Rows from block 9 of the audio encoder, named by matrix and row number. Rows with one number belong to one attention dimension. Each number is 128 + 32 x the weight over its row's rms, rounded and kept within 0 to 255. All counts start at 0. After the name is the row's rms in percent of the matrix's.
# v: attention query, key and value (stacked) (encoder.blocks.9.attn.qkv.weight, 768x256, the v third), inputs 0-255
# proj: attention output (encoder.blocks.9.attn.proj.weight, 256x256, transposed), outputs 0-255
v.111 107 [ 97  49 171 108 112 144 125  90  88 171 102 151 113 131 138 136 116 163 151 163 115 139 139 125 148 135 155  90 118  92  86 151 103  84 109 154 181  97  88 146 149 134 200  82 125 115 103 186 148 121 127  59 137 106 102  74 160 147 130 119 172 157  93 142 132 118 122 114 136 184 121 106 112 128 157  93  64 106  33 137 125 126  73  78 201 190 132 175 117 140 139  92 163 133 175  98  85 164  53 141 144 119 129 160 128 103 135 103  80 139 117 164 115 157 149 147 138 131  72 127 142 112 162 125 146 106 158 111 146  99 141 134 156 136 140 140 103 125  97 126 114 114 188 129 172 189 111 106 157  94 114 133 134 111 133 178 200 129 165 109 175 167  92 122 196 169 159 112 177 161 147 111 129 100  93 109 115 113  88 193 160 104 130 150 126 180  89  85 134 144 161 104 105 128 100 140 155  92 158 201  89 115  97 112 119 164 125 163 157 135 124 145 104  75 213 129 169 176 123 204 130 171 118 134  80 104 155 116  83 126 160 131 131 163 112 128 147 168  93  73 118 172  92 152 112 158 200 102  96 154 148 123 142 122  86 176]
v.112 104 [149 105 209 130 132 177 140 165 113 164 133  96 123 101 132  96 147 122 132 108 123 115  27 127 103 174 134 161  88 114 112 139 170 176  64 114 150 148  98 132 171 127 114  77 176  98 148 132 146 129 113 156 122  88  73  96 113 201 123 122 133 121 100 119 106 144 153 130 136 126 174 147 114  92 131 116 140 161 160  86 147 162 145 154  74 111 137 138 129 161 119 121 133 113 149 148 162 147 141 121  88 108  82 175 148 120 135 117  82  93 120 148 148  96  94 203 187  65 122 104  80  42 131 177  70 102 147 144 112 131 112 151 119 150  92 149 109 179  85  77 139  78 194  30 159 180 154  82 130  75 114 182 128 119 127 172 113 148 166  85 166 160 143  77 145 182  91 180 147 127  87 134 134 156 150 117  85  98 146 144 159 145 108 127 185 130 134 157 159 133 166 104  68 125 125 102 125 186 108 113  97 131 126 136 189 161 168 158 128 153 169 155  74 159 155 122 191 108 113 153 134 152 139 143 163 118 106  71 103 126 129 212 170 121 134 141 110 148 130 120 119 159 142 127 156 102 149 111 122 184 120  95  55 116 151 142]
v.113 091 [108 114 155 169 137 137 170 181 105 103 120 156 117 137 120 109 111 159 158 109 144 133 102 109 214 148 149 118  84 114 149 122 103  81 163 150 132 130 174  81 131 117 185 119  60 121 154 175 158 129 107 135 115 153 135 135 112 132 152 183  79 124 113 130 143 119 113 161  90  44 157 160 125 110 125 156 120 159 147 115 108 103 153  58  72  71 159 152 150 103 177 158 101 116 108 134  80 154 165  88  75  92 123 149 160 116 111 174  52 143 151  71 143  94 108  81  78 111  51 148 167 139 151 146 136 173 127 119 121 158  76 148 165 100 166 131 134  82 155  66 135 107 148 197 163 101 180 128 102 170 115 102 109  87 147 111 147 128 125 103 108 145 106 105  84  97  52  63 111 124 136  74 166 119 141  59 110 157 142 164 101  70 121 132 160 137 163 126  67 138  75 107 153  76 129 109 124 129 104  91 103 127  87 156 184  92 158 105 113 155 121 133 154 182 112 140 184  96 131 101 160 141  85 120 150 139 132 170 115 132 137 159  76 180 184  87  96 123 112 136  96  80 143 181 125 151 158 131 161 125  93 121  76 175 102 162]
v.114 108 [ 92 128  71 120 134 147 127 180 135  90  77 148 115 103 168 142 130 125 159 155 122 138  86 147 177 138 135  57 136 131 183 108 102 125 180 141 193  98 144 172 189 187 130  94 182 170  80 136 107 180  67 109 108  97  70 114 159 107  44 131 170 116 121 125 130 121 117 137 104 111 109  89 172 105 150 128 145  96 141 102 126  91 117  95  98 165 213 106 211 160 148 144 128 119 172 133 122  90 131 107 113 122 130 127 104 155 149 155  73  95 114 104 107 157 160 102  95 111  80  76 129 193 119 132 144 136 152  96 117 151  86 126 158 163 121 128  68 109 129 148 164 109  94 122 165 180  76 100 118 128 113  88 105  84 167  70 142 115  68 156 169 123 151  95 122 161 109 178 118  82  96  64 124 130 125 162 105 123 104 126 119 109 146 147  86  78 157 138 130 138 131 170 120 164 107 141 166 112 101 120  91 122 151 169 108 123 129 114 177 120 109 100 112 118 129 128 155 156 161 173 108 144  30 104 150 167  78 128  95  78 156 124 109 101 158 217  54  79 127  84 114 123  97 101 168 171 148 183 103 102 125 132 117 150 147 147]
v.115 099 [159 112  91 153 111 120 127 100 126  54 126 178 130 149 202 172 150 113 156  74 140 151 171 146 175 165 116 123 150 161  99 132  62 183 149  78 121 157 113 191 128 142  89 194 135 133 101  94 105 179 160 137 136 168 146  90 126 142  62 176 124  91 161 104 130  99 147 121 126  99 132 105 132  88 164 115 109  93 153  89 115  93 120  58 153 135  86 189 131 198 151 138 174 158 178  98 161 151 129 120 180 125 102  98 112 179 126 100 178 140 134  84 112 151 119 158  82 117 101 122 170 152 142 140 122 107 208 135  59 107 105 126 197 124 114 113 162 161 126 189 149 181 121 170  66 138  74 102 146 124 103 107 112 113 107 128 172  90  86 136 164 108 137 133 149 170 140 142 166 138  85 129 122 118 172 155 135 120 115 137 150 161 122 102 139 168 121 102 155 122 165 200  94 169 121 129  98 141 166  91 100  69  87 166 119 104 170 160 133 152  61  76 100 138 108 117 178  81 122 173 147 127 147 107 107  73  92 146 132  93 101 149 115 134  96  49 124 112 176 153 142 108 119 109  97 128 134 136 129 105 129 190  77  91 140 163]
v.116 106 [136  93 139 124 107 146 110 104 130  97 134  67 128 118  82 206 114  95 123 157 152 171 181 174 132  73 167 131 161 157 134 152 111 165 138  76 130 140 190 149 113 132 125 143  92 208 118  43 136 143 136 150 122 112 164 125 159 164 124 140 129 136  93 160  88 166 161 186 165 115 153 144 164 116 106 138 131 148  99 136 156 114 145 100 108 129 191  88 166 150 127  98 127 148 159 135 161  57  68 180 153 146 129  47 167 167 139 102 111  83 136  87 140 149 113 106 122  88 127 126 186  86  78 135 148 112 119  80 141  82 102 134 145 179 139 132 131 136  86 196 147 158 169 163 121 108 121 100 208  63 155 104 147  95 123  99 127 143 104 195 165 164 154 143 129 152 114 143 131 154  81 119 170 155 142 157 149 141  91 111  97 126 119 144  87 150 139 168 134 134 115 138 116 142 226 132 113  99 165  91 102 102 170 131 138 131 135 127  65 158 142 115 149 206  46 154 148 170 160 178 165 126 148 106 149 152  94 116  85 124 143 106 158 115 145  91 149 113 124 167 185 110  30 138 116 133  99 117 168 140 147 123 134 172 109 164]
proj.111 098 [124 102 159 113 110  98 179 184 102  76 153 127 203 146 123 107 131  75 115  71 141 150  99 129 125 171 105 126 132 170 126 129 180  96 135 111 158 131  81 158 123 124  84 121 106 114 120 127 142 135 114 170  70 151 141 103 109 144 153 154  88 182 147 147 202 171 120 153 134 110 188  68 137  81 153 185 160 150 122 139 220  98 143 162 158 133 146  74 162 142 141 135 112 175 143 143 148 114 129 168  73 101 130 148 112 124 130 150  98  93 149 134 128 134 155  67 107 167 192  56 122 146  71 114 133 105 113  73 152 113 105 120  90 128 119 109 136 166 157 197 131 158 122 133 138 105 151 133  74 208 100 139 121 150 117  93 165 119 174  73  76 136 134  93  99 135 114 116 134 147 158 142  99 153 126 166 137  89 135 143 135  92 129 151 223 157  89 159 180 126  88 199 134 130 163 137 165  97  55  65  74 150  95 106 107 103 140 137 114 166 145  79 102 133 179 174 118  81 134 151 110 133 126 145  90 135 132 211 172  99 139 179 140 115  82 153  86  95 104 150 143 136 120 170 175  97 106 151 133 143 147 113 171 101 108 147]
proj.112 100 [106  53  53  99 185 101 104 159 133  75 129 147 132  91 123 121 102 106 123 138 143  75 149 147 126 115 152 120 100 153 121 119 113  91 143 113 124 145 132 156 110 130 132  90  91  98 136 145 153 129 181 146 150 131 114 112 129 139 104 157 121 119 132 108 132 106 171  62  99 116 105  92 167 112  76  69 159 106  87 114  92 104 202 148 164 173 174 112 171 124 114 139 114 160 128 100 122 187 196 151  93 140 197  76  96 105  78 130 127  98 119 176 121 113 104 142 125 102 139  47 145 201 149  81 183 139 103 152 170 147 135 113 117 103 153  85 185 124 134 160 128 144 130 158 138 115 119  68 152 153  82 147 119 137 211 136 151 130 191 155  87 110 128  69 133 123 130  74 140 149 165 124 136 108  97  78 171 111  91 135 118  81 139 154 143 200 167 174 102 109 140 190 156 146  83 123 137  57 169 117  97 125 148 151 162 165  32 135 164 121 153 130  84 117 104 129 153 143 151 113  86 107  35  89 121 161 147 175 131 144  85 112 157  97 103 129 151 135 115 148 133 119  90 159 118 128 102 178 126 108  83 154 180 101  75 137]
proj.113 088 [127 162 151  99  78  94 149 169 147 130 103 105 167 105 159 101 126 131  92  97 137 147 131 122 132 125 152 106  73 143  92  85 147 126  68 170 167 123 100 147 103  66 190 128 134  74 114 118 132 215 100  86 179  99 129 142 139 148  79 100 157 124 140 192 156 186  62 102 170 122 114  96  95 106 111 101 146  89  95  98 161 136  75 126 154 137  83  13 114  98 142  91 133 136  79 116 145 178  88 172 122 132 147 112 131 152  84 147 109 128 122  88 141 121  66 131 124 180 168 138 151  79 111  83  87 143 136 108 135  46 221 110  83 125 130  98 134 199 126 133 141  92 172  85  77 169 133 113  38 129 123 116 179 117 135 161 127 121 136 109 166 151 104  88 123 164 126 148  95 140 113 166 154 145 122 154 128  84 145  69 180 210 130 118  92 174  95 115 145 115 146 119 130 139 103 155 161  97 155 149  95 118 117  72 138 132 129  91 182 114 133  87 119 112 102 109  97  81 148 144 134 144 104 121 101  90 113  95  97 132  86  97  96  94 135 143 109  80 124 121 135 171  89 102 123  89 150 110 119 115 142  61 120 120 147 147]
proj.114 103 [124 133 197 146 145 106 115  91 100  87  86 189 178 176 131  81 135 150  86 119 116 200 101 109 134 143 121 132  78  95 139 114 121 109 121 128 151 112 126  82 142 131 184  62 146 133 101  96 136 168  75 114 118 110  91  91 135 163 126 103 145 128 128  94 139 149  94 123 100  83 162 136 113 112  81 123 111 111 105 153 120 138 159 154  83 120 111 113 127 106  94  98 151 148 123 160 105 106 116 128 109 115  94  94 146 101  66 104 181 148 123 127  89 166 118 167  88 130 145  99 166  59 108 155 160 139 100 159 176 106 170 141 115 193 101 111 198 116 122 141 110 183 142 219  50 161 138  71 122 143 172 188 144 113 120 121 162 171 158  84 173 106  91  99 105 132  73 113 167 121 158 102 122 156  98  76 150 121 132 172 149 113 134 106 130 162 105  84  92 142 136 107 131 113 109  70 175 138  98  55 105 136 174 124 170 127  96 135 108 149  99  72 123 148  79 214 156  79 128 233  75 119 149 134 143 151 157 102 200 105 191 143 117 142 130 136  82 120 126 137 195 169 153 134 125  90 144 140 127 110 120 158 121 113 132  90]
proj.115 101 [112 103 159  81  83 162 149 112 139 177 112 210 134 144  97 168 117 107 104  98 141 104 124 170  96 111 131 121 145  87  94 138  91 100 157 162  87 114 110 149 104  99 131 107  96 106 219 148 128 109 103 144 121  98 117  74 137  66 110 135 126 187 153  89 197 148 130 141  49 146 175 138 151 113  91 114 112 127 132 156 104 141 150 133 142 142 156 145 126  90 165 142 126 110  89 156 121 131 141 108  46 152 112 128 160 122 159 147  90  91 180 145 128  90 173 116 170 150 151 141  89  90 161 123 189 149 115 128 155 167 187 139 138 158 103  93  87  94 185  97  82 129 149 110 170 118 110 157 112 118 122  87 146 142 136  77 113 101 168  92  96  49 113 133 126 148 132 109 130  60 161 126 134 102 148  77 114 110 147  86 116 125  72 114 148  61 112 107 130 178 110 118 110 120  90 100 177 151 144  90 187 103 153 165 148  99 115 142 123 119 101 190 161 136 117  91 186 124 127 104 168  90 152 147 112  91  61  88 150 122 122 123 158  74 157 174  98  90  96  90 127  89 104  75 195 165 104 108 212 161  86  88 107 137 142  64]
proj.116 108 [128 143 162 112 111 125 166 108 148 137 101  99 126  71 139 151 158 113 183 105 145 148 149 151  94  43 115 127 133 127 156 103 127 137 191 160 148  72 125 110 112  36 106 181 160 125 118 151 109 120  90  97 148 112 113 100 167 129 139  95 126 124  94 112 140 192  85 139 170 155 110 228 105 109  79 126  81  85 192 111  86 118 140 148  66  90 167 122  70 143 119 150 111 134 150 167 149 135 187 115 115 151 110 131 102  93 131 144 137 102  89 112 111 142  88 156 108 137 146 220  93 104 139 118 172 165 127 104 130 141 142 150 162 182 170 165 149 113 107  75  87 115 164 109 169 118 139 189 101 138 146 170  86 103  76 172  95 163 179 188 147  75  87 110 145  60 160 132 105 123 173 122 149 104 121 155 132 125 149 161 171 147 130  82 128 135 142 107 139 142 178 146 117 108 101  87 164 153  99 155 118 187 136  98 204 149 154 183 138 116 145 119 169 149 113 131 135 146 100  99 179  94 131 108 183 131 133  78 195 141  87  47 137 169 159 138 112 125 129 140 125 162 146 114 154 145 115  62 112 166 156 181 118 143  93 135]